Weights of a small image classifier: arch efficientnet_v2, depths [4, 7, 4].
Rows from block 6 of a small image classifier, named by matrix and row number. Rows with one number belong to one channel. Each number is 128 + 24 x the weight over its row's rms, rounded and kept within 0 to 255. All counts start at 0. Numbers have three digits each. After the name is the row's rms in percent of the matrix's.
After each channel's rows are labels from the 100 images, of 14848, where the channel reaches its highest value: "top examples" is what is common among them. Only what is clearly more common there than usual is listed. The data: simulated fluorescence microscopy of cells. In brackets: how many of the 100, against the usual share in percent.
# convs0: expand 5x5 conv (model.blocks.6.convs.0.weight, 192x48x5x5, standardized in use, each kernel summed), inputs 0-47
# convs1: project pointwise conv (model.blocks.6.convs.1.weight, 48x192x1x1, standardized in use, transposed), outputs 0-47

convs0.20 100:135156148098150143095122166149125145093152152115142080132092125139159104169134109117123147095130151100148084098097125157146163136107144137108102
convs1.20 093:148167111119138143152149160131141119092151099146106137145144142104143143107123148169132163080159127116131123155117141184178099160133105121101145
top examples: green stain (100 vs 20); few cells (71 vs 24.8); cells: one or two (71 vs 24.8)

convs0.60 121:124127108151183165166173101132091086115140103180089111157120142118111112127135140125145139123084107147118150155110140121118116116138109106163110
convs1.60 089:144123117117101115103142104158160132187115127170125129165144141152124203122117088111111107178166147137136115147139128151113125144118126141139139
top examples: magenta stain (96 vs 19.5); few cells (91 vs 24.8); cells: one or two (91 vs 24.8); long thin cells (42 vs 13.2)

convs0.137 105:147138160174133125146168169114151163086134129080154109114113113151138124151117118120117109101129150138152117120081126137159138067106127108125101
convs1.137 101:115121118125139121131128163122139127039135141134133123113138091142123085131139121162120140225157115139142117139133135121147142133128140122141129
top examples: green stain (100 vs 20); few cells (69 vs 24.8); cells: one or two (69 vs 24.8)

convs0.59 084:133150106157138111113148124128104140122136164077134073130080175142130137161144113134141096112101121131129123108093150134131111160119166142180104
convs1.59 090:153150111133156131112142087144124134160150076150158129132080148129145129110122120101127170173173121105163126109143149113091100148126148118092133
top examples: few cells (92 vs 24.8); cells: one or two (92 vs 24.8); magenta stain (78 vs 19.5)

convs0.91 118:165134165128103109136095108121139111129122167110093153132143131126135121122136130171122130152121097143186081113124098099096094162140157160097133
convs1.91 143:107128120150137151115140156130107142164133091113123127092186099151131139118132109139143118074089104139114150108123125052096129107110143129131113
top examples: yellow stain (100 vs 20.2); few cells (69 vs 24.8); cells: one or two (69 vs 24.8)

convs0.169 114:078120104145159154080127114129104159109165149138134120151148128124149115096149107137131137109126167134137164105088113107063131135131157139160118
convs1.169 096:144097138117127130142103111118123133056147090127114131136103123090132104128135132079097112069132114105141141125109115158098071152131129144120145
top examples: red stain (100 vs 20.1); few cells (91 vs 24.8); cells: one or two (91 vs 24.8)

convs0.183 076:120147130131129153141160159129157193142134143112115151135084094130107100136130106152124127164083139163133101125118148089119151113100095107113089
convs1.183 092:144153128119103116153129199124111119103109140121146122112100156150130132136118116134133122187201116118125099109078144125083139127138125138125147
top examples: yellow stain (100 vs 20.2); few cells (93 vs 24.8); cells: one or two (93 vs 24.8)

convs0.155 068:097108144141129126118063124152119080095140131149149114113104127100164095140127134109174138085159150107156125122139128166142137167114130120116162
convs1.155 100:099129139127165149115125144108125163124133128131129157122166151122126116113122135173110181146130080130134131128123141175125167132141169128055149
top examples: red stain (100 vs 20.1); few cells (78 vs 24.8); cells: one or two (78 vs 24.8)

convs0.48 135:122131114114140155099094147121126082164122124144170097124116113097113128146146142148126137145164176111143131167120095113171170096102121097111103
convs1.48 063:142117071125142116121177147127119103131147147144139111160142114106123086138124136205136132157085126145108128128165147105092155130125119127096134
top examples: few cells (86 vs 24.8); cells: one or two (86 vs 24.8); green stain (81 vs 20)

convs0.165 106:133152136110131103134175070129125181084133140114124133123117130163141152111106118140163149138110099168161126121109100119095083135118127171119119
convs1.165 112:090119113132145178100109140121130136052125126119115133105097123145122124150138146136114111187098122135124191111105110128124157143112124111154106
top examples: magenta stain (93 vs 19.5); few cells (79 vs 24.8); cells: one or two (79 vs 24.8)

convs0.171 117:100140114113111129166123108126139092147157147103109140151148135111132134185161137153105139140110109155140109117104106115096147069163132153139076
convs1.171 077:143120104120128122122140118155105120200132149178141118110088085142138122140120143107116137180125131138171098160176131158130112130162125140136142
top examples: magenta stain (100 vs 19.5); few cells (99 vs 24.8); cells: one or two (99 vs 24.8)

convs0.58 092:156141135119159102101141095096125100110126121143128101121125123138152137110107145183118119149114087163172148134190143133116095107116108169107110
convs1.58 097:090115131131130090078138119105109188057131121142132101149116117126117113138131124145123141131153131151115116132119124171190148145124092129147134
top examples: few cells (91 vs 24.8); cells: one or two (91 vs 24.8); cyan stain (74 vs 20.2)

convs0.89 116:166136198136094095128134103089097093124128109140096099167143142130105111148114153140121126132134107139139131115138138103155092125156107174129159
convs1.89 128:115095150115099119170155137136131071169116149124135112139142136102120140170143122153122179137113160172124116123105112086149158110162144127138106
top examples: yellow stain (100 vs 20.2); few cells (90 vs 24.8); cells: one or two (90 vs 24.8)

convs0.131 105:069143124105145144159076148129124118114152152140152134110108123113122123097108087125127126143134118160160141120106122096124083143154146158157187
convs1.131 086:124148132135151119119138079113144149122098130132136115109149129137138144089132122169111168042106120125169128087098147147152140130161134126147146
top examples: red stain (100 vs 20.1); few cells (74 vs 24.8); cells: one or two (74 vs 24.8)

convs0.92 046:113103115095089113137142130141100126117139141178113138155147092179136129111083145094129127139157151163137127107165090112111127149164122120107168
convs1.92 084:093136119149157132159124171103107170103131114131104124117150109114135094097142122164121159142162170133116126099136147164126136112121162123194142
top examples: few cells (98 vs 24.8); cells: one or two (98 vs 24.8); red stain (92 vs 20.1)

convs0.44 095:150112127092143109168154112122157134127134149113132122121127111134115122076133152098134123130150146116085187104150127081142149154153089097110170
convs1.44 063:141132140115110106159144104134154152121117124134153120125118137118118133130119138005123088115121142127118110143103126139142132095134147122168131
top examples: few cells (97 vs 24.8); cells: one or two (97 vs 24.8); yellow stain (58 vs 20.2); cyan stain (42 vs 20.2)

convs0.95 091:101106161125144142175153161155170120158122151150133144123092122112100086146090159144133124123148133140161125130116124103148106094082104117098098
convs1.95 083:140127146127094138101126146114122180093074143153119151118156135103123109148127081140145080096132094146105109124173141110092129124132095113143136
top examples: few cells (97 vs 24.8); cells: one or two (97 vs 24.8); magenta stain (51 vs 19.5); yellow stain (49 vs 20.2)

convs0.2 073:149142140100128112105127104153145142116110089155092096114138129089139147133173110151154145094128119136158147157177129166133148124108101068124122
convs1.2 085:114129107115137142152154158138126095207089128132114115133130131127134121161123145124107166170137126137139119108131129095141162124116080120192138
top examples: yellow stain (99 vs 20.2); few cells (80 vs 24.8); cells: one or two (80 vs 24.8)

convs0.173 064:101114089133149150153133134131132110079121159137166114108088133127141105110133091189149132147133114166152153177095119099130109150125133120106108
convs1.173 132:124125135113151135150098071118138080088135100100120130093038134147109142157140131138115125119124125104143135105135116104093131118128151129129104
top examples: magenta stain (100 vs 19.5); few cells (100 vs 24.8); cells: one or two (100 vs 24.8)

convs0.93 104:159100140118105131103101116129172135172104106106185113132148088122118129136140129146134114151122134141096168117157104120075180136139112128104147
convs1.93 084:118127118128113133175157132129162169133127128150136116165113112129124107128124152114111135065192133128136123120187141071105141131114118143154135
top examples: yellow stain (100 vs 20.2); few cells (94 vs 24.8); cells: one or two (94 vs 24.8)

convs0.101 088:088105134108121159091139107136118125104156113138149124127080083158148120146146137098164163080148178104146138127114100120106155156154126141131125
convs1.101 122:111113150116126139147092122078126146086129103078107124168146156117134151130127135125102128070136126133157136097110102158140094166118101134138164
top examples: red stain (100 vs 20.1); few cells (98 vs 24.8); cells: one or two (98 vs 24.8)

convs0.160 088:140135124186099142106153117126146116156117103138114133140122089152112122107192139136145107133144104138071122150153096101094129101119127124170153
convs1.160 080:105146136125127122154136024126130105169104117160090122147117147128127124129133115099127065152136159131116116125148133122126142131128104116144138
top examples: yellow stain (100 vs 20.2); few cells (95 vs 24.8); cells: one or two (95 vs 24.8); long thin cells (32 vs 13.2)

convs0.132 072:088136064125151143144158173158142192127132163140103122131084124159125112122141088124142112141112111131133115139132153110134121097130139083122121
convs1.132 103:149149137147085103080107100134107136133131105156118128130171179133140151113118164077134140114107152098156104127105140109089130137134151166150118
top examples: green stain (100 vs 20); few cells (93 vs 24.8); cells: one or two (93 vs 24.8)

convs0.9 099:130136120100117111133127090100112170108121139136130096125121155168169136163116096148174140084144113088123133137092134168145089107138147143117158
convs1.9 091:147132114124122158126126167117131167138154159102102132149133090098120102111135136192111139172147185126121147150099140106159118103107161142132130
top examples: red stain (99 vs 20.1); few cells (97 vs 24.8); cells: one or two (97 vs 24.8)

convs0.55 069:106120098132169154157109124090123153138134101102124119125120134112154121198171126122167129103105122099129123099128155147122106115091149173156112
convs1.55 060:137112108144098117113135135143129149143132128171140114110177129150130122134120129181131138097100080112118116178157124197089147144107127122103122
top examples: green stain (100 vs 20); few cells (96 vs 24.8); cells: one or two (96 vs 24.8)

convs0.157 079:178125131123123115128129091116147128116104186101120141135137132127061146104117138144133171128140097138106122183116114147171133092126092111135126
convs1.157 089:162121156129125135144124110125149028117136112129130147120092155130123113139123126096117111124087134136171147148087118123164158121139120102136106
top examples: magenta stain (100 vs 19.5); few cells (96 vs 24.8); cells: one or two (96 vs 24.8)

convs0.187 071:111116131097114091159142122119153164165104139134101126163092114168141129142148105148107098124097165138093141116142161126156124158124117096169089
convs1.187 071:093140139158108139120138108150132144178107131157129143162159118166145126144111156167156173162132111111150137168137145133086144121126132139185127
top examples: green stain (100 vs 20); few cells (95 vs 24.8); cells: one or two (95 vs 24.8)

convs0.73 096:134142139103093112202133154178139118109124144162128119090169113091119130089115154119119124121157120118131149156139098126146159126093103111118119
convs1.73 058:167141169145111089088129168117121155100127154142156090176179133144138104126134113133112110131130156147123120100123125118167171140167142136124129
top examples: cyan stain (94 vs 20.2); few cells (89 vs 24.8); cells: one or two (89 vs 24.8)

convs0.51 065:104131089156159178148137163084162169140116161106112144150123117132122105145118126150112141123103135171105124086115151126120152135093116087137107
convs1.51 060:148150119119082146132118165147138142167135124116109138115164104127113131127140135088163140105082083106124128131184126141096125119142161181144112
top examples: few cells (82 vs 24.8); cells: one or two (82 vs 24.8); green stain (53 vs 20); magenta stain (40 vs 19.5)

convs0.13 096:142142143182125098065137128152122140108119119163116134100119100087126092107125145111166137158129113145181106144130151169126098112137142106116124
convs1.13 088:142153132126120133130132168083148143079112112142114118138135157140126145128111050091129158098084129139105125087146132111093150107124137150112140
top examples: yellow stain (100 vs 20.2)

convs0.133 122:159123150136138110158118122123125122146073175153110133146165091162134136111110116113070131140094089116113091134170134164129134123142137119148098
convs1.133 080:134114109130146158202141094126134086100166111126107129107126067139118093122136162107126095152134126140131142093160123132126118113122144154165131
top examples: yellow stain (100 vs 20.2); few cells (75 vs 24.8); cells: one or two (75 vs 24.8); long thin cells (35 vs 13.2)

convs0.122 096:110138101093148164123093114170111166140147147095154093117155127118153137142149117119155124088146160105107118096101149111086151166129137112147107
convs1.122 112:119095123110138102115130174142121119055160130108132099125147136123122143129138113142117170155140110138128115128121113211155119153123094130115152
top examples: few cells (96 vs 24.8); cells: one or two (96 vs 24.8); red stain (61 vs 20.1)

convs0.167 098:090106131109092125125134142165175144142098124167110132141128126091110114088104124154129114180112149161153135098169134107132107134136143114089161
convs1.167 114:080124121124141113135137138128154209198110135117110111134113142140127143126131145153113123128088125129099116098183131134087138112137116128150135
top examples: cyan stain (100 vs 20.2); few cells (99 vs 24.8); cells: one or two (99 vs 24.8)

convs0.134 099:109099134112101120106185130116092114152138168169075146129112147123121122146095159141153157116149114143150086121097144124135138139103156088142134
convs1.134 071:111125118113144113133160119118126114193138106113119112134148154128140114169136100108134051161110149113145119094112130165106123133142123146183137
top examples: yellow stain (80 vs 20.2); few cells (71 vs 24.8); cells: one or two (71 vs 24.8)

convs0.7 088:130118095178155171139091139141134122114116151119128120090124130069129103151159115131126162139162136152154115131108167141125132107081119086127102
convs1.7 057:138140175126118131109145126087126205142137072114133160128135123131112157106123106173131152148117094123129152089130138162155144134128136108109148
top examples: magenta stain (80 vs 19.5); few cells (80 vs 24.8); cells: one or two (80 vs 24.8); long thin cells (38 vs 13.2)

convs0.163 103:151099106127103098113109107109122100093156143133137136118139191161112105128107132163178139140132114086159124139093117136132145121152187116120121
convs1.163 098:122127150162179135166111106112131106124141121158136105145192157104134118126126169147135130109084163109153117113153114108148093154153126104152114
top examples: magenta stain (100 vs 19.5); few cells (92 vs 24.8); cells: one or two (92 vs 24.8)

convs0.118 082:072098078104124138162159166146154173131144134135141151134125124151156147092123091101084100149117111144125108137109136126108122147145127128163103
convs1.118 093:143164154144158178137087107114154125132156088145125120142160125163117126111128156121115106191094143089150140154113113132089116157114133123133121
top examples: magenta stain (100 vs 19.5); few cells (96 vs 24.8); cells: one or two (96 vs 24.8)

convs0.190 120:093126095124148150180134179146164149116144148147141152100109144110100114115103130128132121164104114139122118142146147143161111083083117083117108
convs1.190 146:153141148129103122110127089116105184168087169118150120076159114150147111136132122116151117101125078123133112126087142114093162117146126133137129
top examples: magenta stain (97 vs 19.5); few cells (96 vs 24.8); cells: one or two (96 vs 24.8)

convs0.174 110:103129144094128126088140117130124071132093114136142099141144151129135159109166137125115133110121128144095159154105132111090145142176158124112192
convs1.174 087:105094130111106106121143148149155181121120130116127111143091129112127162143140160139109161112071152135147132110208127098119143156123130144139133
top examples: few cells (73 vs 24.8); cells: one or two (73 vs 24.8); red stain (56 vs 20.1); yellow stain (42 vs 20.2)

convs0.150 073:101114067132122133090147148147151139110151136132154121130143148166167141109115107071133092094117160116115127108128133140110160174124122147164108
convs1.150 088:108129181134167127139130143112157154137119114160158143164211141116124104117135132150122140137128118106103150164152115161119102150135105113094115
top examples: red stain (100 vs 20.1)

convs0.136 072:105127083115144129176128159146154162102148179143134153091113151122103133123117118153139110162092106167143106143115129128154118092099117086142127
convs1.136 204:165144153125096119102120117124071127163091143151173107125121141114150100137118152125128132162140115134155093086098140097117163127167114143161142
top examples: magenta stain (100 vs 19.5); few cells (99 vs 24.8); cells: one or two (99 vs 24.8)

convs0.23 095:159152130147130154121098137113107138112135094100174092111157164098119117149126122188127136116114135107106122111117117118156132144091177132075141
convs1.23 080:115133118115120161165146168119151200137144153138096132160108096116114129142134116170141122104181095123088121115136137121106103125136131155162133
top examples: yellow stain (98 vs 20.2)

convs0.81 087:143138149110113123088104120115146114168112108088115118141137123110102158119117143110132138114140172065131187127131162142142166116151119152083135
convs1.81 071:110148116138110123091147077143124154113123152122139137142160094121133154141128142082145137199157095128112124148105124117092096122147139120074122
top examples: green stain (96 vs 20); long thin cells (31 vs 13.2)

convs0.67 101:089164113117122141097097130128103119141133136132120128119086181140143169145135130135167122070165140116118142132104108178118076148117139124136144
convs1.67 086:142155133137153156112145124107101186086153085147135154122160128142137170095113181134108126102156152135139132132089136113141133120094149162130131
top examples: red stain (99 vs 20.1); few cells (78 vs 24.8); cells: one or two (78 vs 24.8); long thin cells (31 vs 13.2)

convs0.84 099:145140120150162139085160111112095052103132138151136131112144131124135126108134160126185128086140131093116143123119136140099151139099131136116175
convs1.84 116:136131109118136144160149131140139077158155137145132152149209084113132098123132124165120195122151131132135131142134143121091132130124149141156134
top examples: red stain (100 vs 20.1); few cells (88 vs 24.8); cells: one or two (88 vs 24.8)

convs0.39 105:123121081174144167084103081107101104107151151147139138136123136090119128091133140118148154131142159107113181142163126097139115142157125125118123
convs1.39 081:103128139120156141122149098156151132182126117135151149115188147116121127164133081108116155183143143113130136135159122110127113125133139116194123
top examples: red stain (89 vs 20.1); few cells (72 vs 24.8); cells: one or two (72 vs 24.8); long thin cells (37 vs 13.2)

convs0.127 104:088148141145118116108154095123116096114135149119136137152101161137122110116096072148101107118123116180158168101133142100116116159148143164134166
convs1.127 114:093126140141119154125138086128149206133124061107153113145126124095125111138131135105132156150139128126111146155073133111100118110131158107140126
top examples: red stain (100 vs 20.1); few cells (92 vs 24.8); cells: one or two (92 vs 24.8)

convs0.90 149:095159112141144137079127106137116126070166119141151122115130099126143115132158124110179148061131170124153145147121112118119138122164127119104146
convs1.90 123:115114131133173132136099139071124133107129120130145167124132120056123123086128133130109104121155149106141145100124109133077098158112130126179132
top examples: red stain (100 vs 20.1); few cells (84 vs 24.8); cells: one or two (84 vs 24.8)

convs0.180 105:175152171137150148091190084114131080129119145099132105148131128127121116138134105142148154131099125127141131146121146097097138127110075159114116
convs1.180 075:110118131114110104122149201133113154098151098130142113130152132130117134110119135102105143140189152134107136156133126077151099121128139130065136
top examples: yellow stain (100 vs 20.2); few cells (84 vs 24.8); cells: one or two (84 vs 24.8); long thin cells (34 vs 13.2)

convs0.88 060:137125124108143107150164085086135172153138156097106135109078118128129138140090140179156125108114137137145140163100108134162134130097101138133090
convs1.88 086:162131129131164145143105107114143138104127125121113144119090124170112111132137102127144150058101102127115134091156110176163120117112101137176102
top examples: magenta stain (100 vs 19.5); few cells (98 vs 24.8); cells: one or two (98 vs 24.8)

convs0.0 097:079112095105131138101140126134101141112164155140154099147120125152123168103115115115169132068144173135168115121098131089114138148153140149132120
convs1.0 128:113104147130136130127109198109102140145143131107138133157175152084127127103131137137120123179143142138129146134079099147158092158133146108090135
top examples: red stain (100 vs 20.1); few cells (95 vs 24.8); cells: one or two (95 vs 24.8)

convs0.129 125:157117091099119113114157128107141155112150107148153105106119130134140105118159134113167128099106145094085179162131089170120148103139104146162127
convs1.129 113:123134117126145123151153132156161199136131140134121140143113105164130160158122136158125184106134118115148130162187147081124132142121140134167127
top examples: red stain (100 vs 20.1); few cells (60 vs 24.8); cells: one or two (60 vs 24.8)

convs0.75 074:088114097128107143193135167137158147106102126099148133133147163148120117102124116108097133143105098181150118096126100126122156121137145135103166
convs1.75 113:087142139151149150124102169128123083120151125105119098104110141137119134130142171117138089075089136102145158148130119151091087122137100114111099
top examples: magenta stain (100 vs 19.5); few cells (92 vs 24.8); cells: one or two (92 vs 24.8)

convs0.107 105:156124110119126119076120111128124156082140128126171102107117190100148112102113131154132146148130131130118165116116162152076131163119136095125157
convs1.107 106:083132120130123124131121148153150228139123151121125114118179158136120140126124115101119128142143140115135141140172126151182129138148116141104145
top examples: red stain (100 vs 20.1); few cells (87 vs 24.8); cells: one or two (87 vs 24.8); long thin cells (32 vs 13.2)

convs0.25 199:161135171110083068130158107115138149129108134115109151139144087132148111140124142141121133143104118155151101139163108097111159140164081132097143
convs1.25 103:119148170144118114196123162122132116099118096135125105137174166133133149148123111155117148121088121154123119140093113117123163119149071100116136
top examples: yellow stain (100 vs 20.2); few cells (98 vs 24.8); cells: one or two (98 vs 24.8)

convs0.30 070:076132096133163151123149074115117140106161162110132126129101138131143142122098137164148145128097127167138146156082128089108130132151113123170104
convs1.30 087:110085130104113149151068109154123097153139112087109151150155135138115099125143109119135168163147137107121127116169087147146076131142117124134109
top examples: magenta stain (99 vs 19.5); few cells (96 vs 24.8); cells: one or two (96 vs 24.8)

convs0.74 097:155137080144141098156143138183151106126111126137095121159128164171131110071134119123128155087074133154117122110115137139129150126130133097117144
convs1.74 066:152146128124126127127125145156157109213138126144132117120066120105123167141139132082112126096146156100105131132167129156136132117110151148148106
top examples: few cells (90 vs 24.8); cells: one or two (90 vs 24.8); red stain (72 vs 20.1)

convs0.63 080:092126068127139136108160110158123157097155159148125096107126135165168145102118113115128111098147137143105140131103119126111119139132172110191112
convs1.63 093:117148137147159156195128130123153156148130054137122155133132133130134150122113144149107138155139155100133171159141137144155103135124141123180116
top examples: few cells (95 vs 24.8); cells: one or two (95 vs 24.8); red stain (66 vs 20.1); long thin cells (33 vs 13.2)

convs0.41 175:149137152137104110097117094107135160140126134095098101124124130147099140110135131158142142139145121096122177136124117199146096095083163127160127
convs1.41 073:134129095138146138101134099135112121160120171108081140099130098129123134127138145129146094171127188134113131153132139128143110101091181131178109
top examples: green stain (100 vs 20)

convs0.61 041:146135132142142128175084164129131126125135150109097134124116181110084094138109140141121109159131097148127116096142152131151091084073154115129141
convs1.61 149:120153134158117148091123107134106149098127101172147149125131127112166098081099150186140153082146124130135124151086153133160152147117134123148136
top examples: green stain (90 vs 20); few cells (89 vs 24.8); cells: one or two (89 vs 24.8)

convs0.158 093:116138117120128081097144099118092122138187128178154115110132100133178129123116110093110143091151179115152131135110121126118155135150161110117131
convs1.158 113:110101103120130108152139200120143180073109156092103150133129113135121145144137124159106139104140152159119138156118134167103114123116138140165131
top examples: red stain (100 vs 20.1); few cells (98 vs 24.8); cells: one or two (98 vs 24.8)

convs0.31 093:101113091082126112098096103126098167120141147130131152123154114171144122128097108089124119119173156131108121142146118142148143108117170140161177
convs1.31 116:133130093116127143094134120168143159227110136125130156128182102118125120119127142105141185145136127126109141122155123108124109117125125137112122
top examples: red stain (100 vs 20.1); few cells (94 vs 24.8); cells: one or two (94 vs 24.8); long thin cells (33 vs 13.2)

convs0.119 142:130139139144138130086122135131118144078138125163119092108124111124137109121192135139158163075162159070121156155124121153121116135126114128098114
convs1.119 090:135126114132105118135134122139122166041135146120135168132114136110138126137111099081132129173124080124181121120130130143164139140113128149089130
top examples: red stain (97 vs 20.1); long thin cells (31 vs 13.2)

convs0.78 063:099112073123125137113156091129148165116122112140145119123166135159149170086115108135114128118117131124120136164100120150081147139152121133189096
convs1.78 115:130116111122106142130103160161154106092146156124118130124199158159123130121126153124128127126117123098119152154200102161129136107119134149111086
top examples: magenta stain (100 vs 19.5); few cells (100 vs 24.8); cells: one or two (100 vs 24.8); long thin cells (34 vs 13.2)

convs0.98 069:100100120156120134113140129149146140093144109140148136148117108145153137116159111159167117082123123164136183116083111086087110116142136167124103
convs1.98 073:138130141110134138127115170123134115081103102127144126109039145130125124131128098176129089181141103112141111078131119115131122117118128131139139
top examples: few cells (96 vs 24.8); cells: one or two (96 vs 24.8); red stain (78 vs 20.1)

convs0.72 071:126163133124182173179165130136122131103158130099105118122105123119106087130138136145094168165115099114125120129141121119135114104119095131175095
convs1.72 086:187158144112125108125122125129091097168087132115126110120118109165143142117114114132126123140143157127165103107094150050126119107127126123101153
top examples: magenta stain (100 vs 19.5); few cells (96 vs 24.8); cells: one or two (96 vs 24.8)

convs0.54 090:138127099129151129050111093138126086122129106157164112143125119107151122094141121122159145084130154099115162110151130150113151170143139153122139
convs1.54 117:113126103111069130124133184167129165165125156090133124136127124117126151143133090161130074183116140112133140154128121122163124126120129122097122
top examples: red stain (100 vs 20.1); few cells (97 vs 24.8); cells: one or two (97 vs 24.8); long thin cells (31 vs 13.2)

convs0.138 135:101126182149099114146147128113133154147143090141089129159060125105111101140117112127098134129166145164102150118167134157155119120114127114123103
convs1.138 068:145123128127151111112147150128144132169109136110113114161044124125127125135134179149149133196105126139129110121139143110135135124126140107188126
top examples: green stain (61 vs 20)

convs0.71 124:157162153116147097148115147140107098135129133110129130152110115103156147122105123151101123104185143121104114126064113124172116115152184102137120
convs1.71 101:131124107116110125102128156145133139058153150113131138142079110103109119127133118075132057120126136122110131142120125167105116114128145137073125
top examples: green stain (100 vs 20); few cells (62 vs 24.8); cells: one or two (62 vs 24.8)

convs0.45 132:191137171127097058125123121092106100125136132096114154145134156140170125140111122144094110146104109151149119127127129106110118173136129152122123
convs1.45 109:173148151114107120187138134120123152121140139143167125123145148172133147128116098194119111097129113154118073141153127161152138124122104140123153
top examples: yellow stain (100 vs 20.2); few cells (98 vs 24.8); cells: one or two (98 vs 24.8)

convs0.19 084:078145142120144117109109097116110119106148105174156138123149111145149098131139113127116149117136169070152114119114095122104108182169152143143146
convs1.19 090:137159127106120108147141188158160113110081161111129166128112131160115161157125111095133149125144103145129150114113120083136146098153179134124132
top examples: red stain (100 vs 20.1); few cells (93 vs 24.8); cells: one or two (93 vs 24.8); long thin cells (34 vs 13.2)

convs0.147 087:102130067110148141148151154122144132129153147126126100156153156162172142127130109110061130082132146111116103093116131126117139148101150132097146
convs1.147 072:113124127138161123152128140138157102105144169162134134127200088143134130141136117088111138063101126118153108095130123172118135154118136146116124
top examples: red stain (100 vs 20.1); long thin cells (35 vs 13.2)

convs0.151 085:144144135118158137141146120159151148111143102101136102093107124145149107117145163110168094074102143123098134142136095170146166099121115087114156
convs1.151 085:112152115126143128096137080148101133126134091108127170170128132171124137128128152109143136172146150129092141136107126099148151142131115126050148
top examples: red stain (100 vs 20.1); few cells (59 vs 24.8); cells: one or two (59 vs 24.8); long thin cells (38 vs 13.2)

convs0.125 107:155146132112121102150166178149140155088124114140128128102135117077098112097115157144113154155121123126136177127160099150151091096122098129102117
convs1.125 108:151139145141146091114124176133099201122115155136137108110147130103150104108125118109132083107137092143109095119153141147158175133108117143155135
top examples: cyan stain (100 vs 20.2); few cells (97 vs 24.8); cells: one or two (97 vs 24.8)

convs0.161 073:087111099142121107168167112138140148085138136130096159104113128170129152110113120143113126155086100172164114145105127094122123158155131121147094
convs1.161 095:114125135140168134145109192136151157121140097158124128148116182129121157134133150096115132145128172115152134117091112111155102134120119098082088
top examples: magenta stain (100 vs 19.5); few cells (94 vs 24.8); cells: one or two (94 vs 24.8)

convs0.16 081:090143102122157138107123085151107156081157163131149114111123108127163117133128095152141132101139153137183132152083096108111139123138163112156118
convs1.16 122:121100123109147126144091084115116161176145113088121136118110130098120087129143146129115130096125105113150139118123114118048079148131132125154130
top examples: red stain (98 vs 20.1); few cells (92 vs 24.8); cells: one or two (92 vs 24.8)

convs0.82 086:107063130132120135088174135138140111168135139154154121141097109081160089120084114145157132145142128097152119143134147136152158137119129121091131
convs1.82 083:108127118127137141196133138122166153094103177105128134137158142117110134159135143122158138109199130118095124076105122135117123119145147131109109
top examples: yellow stain (100 vs 20.2); few cells (86 vs 24.8); cells: one or two (86 vs 24.8)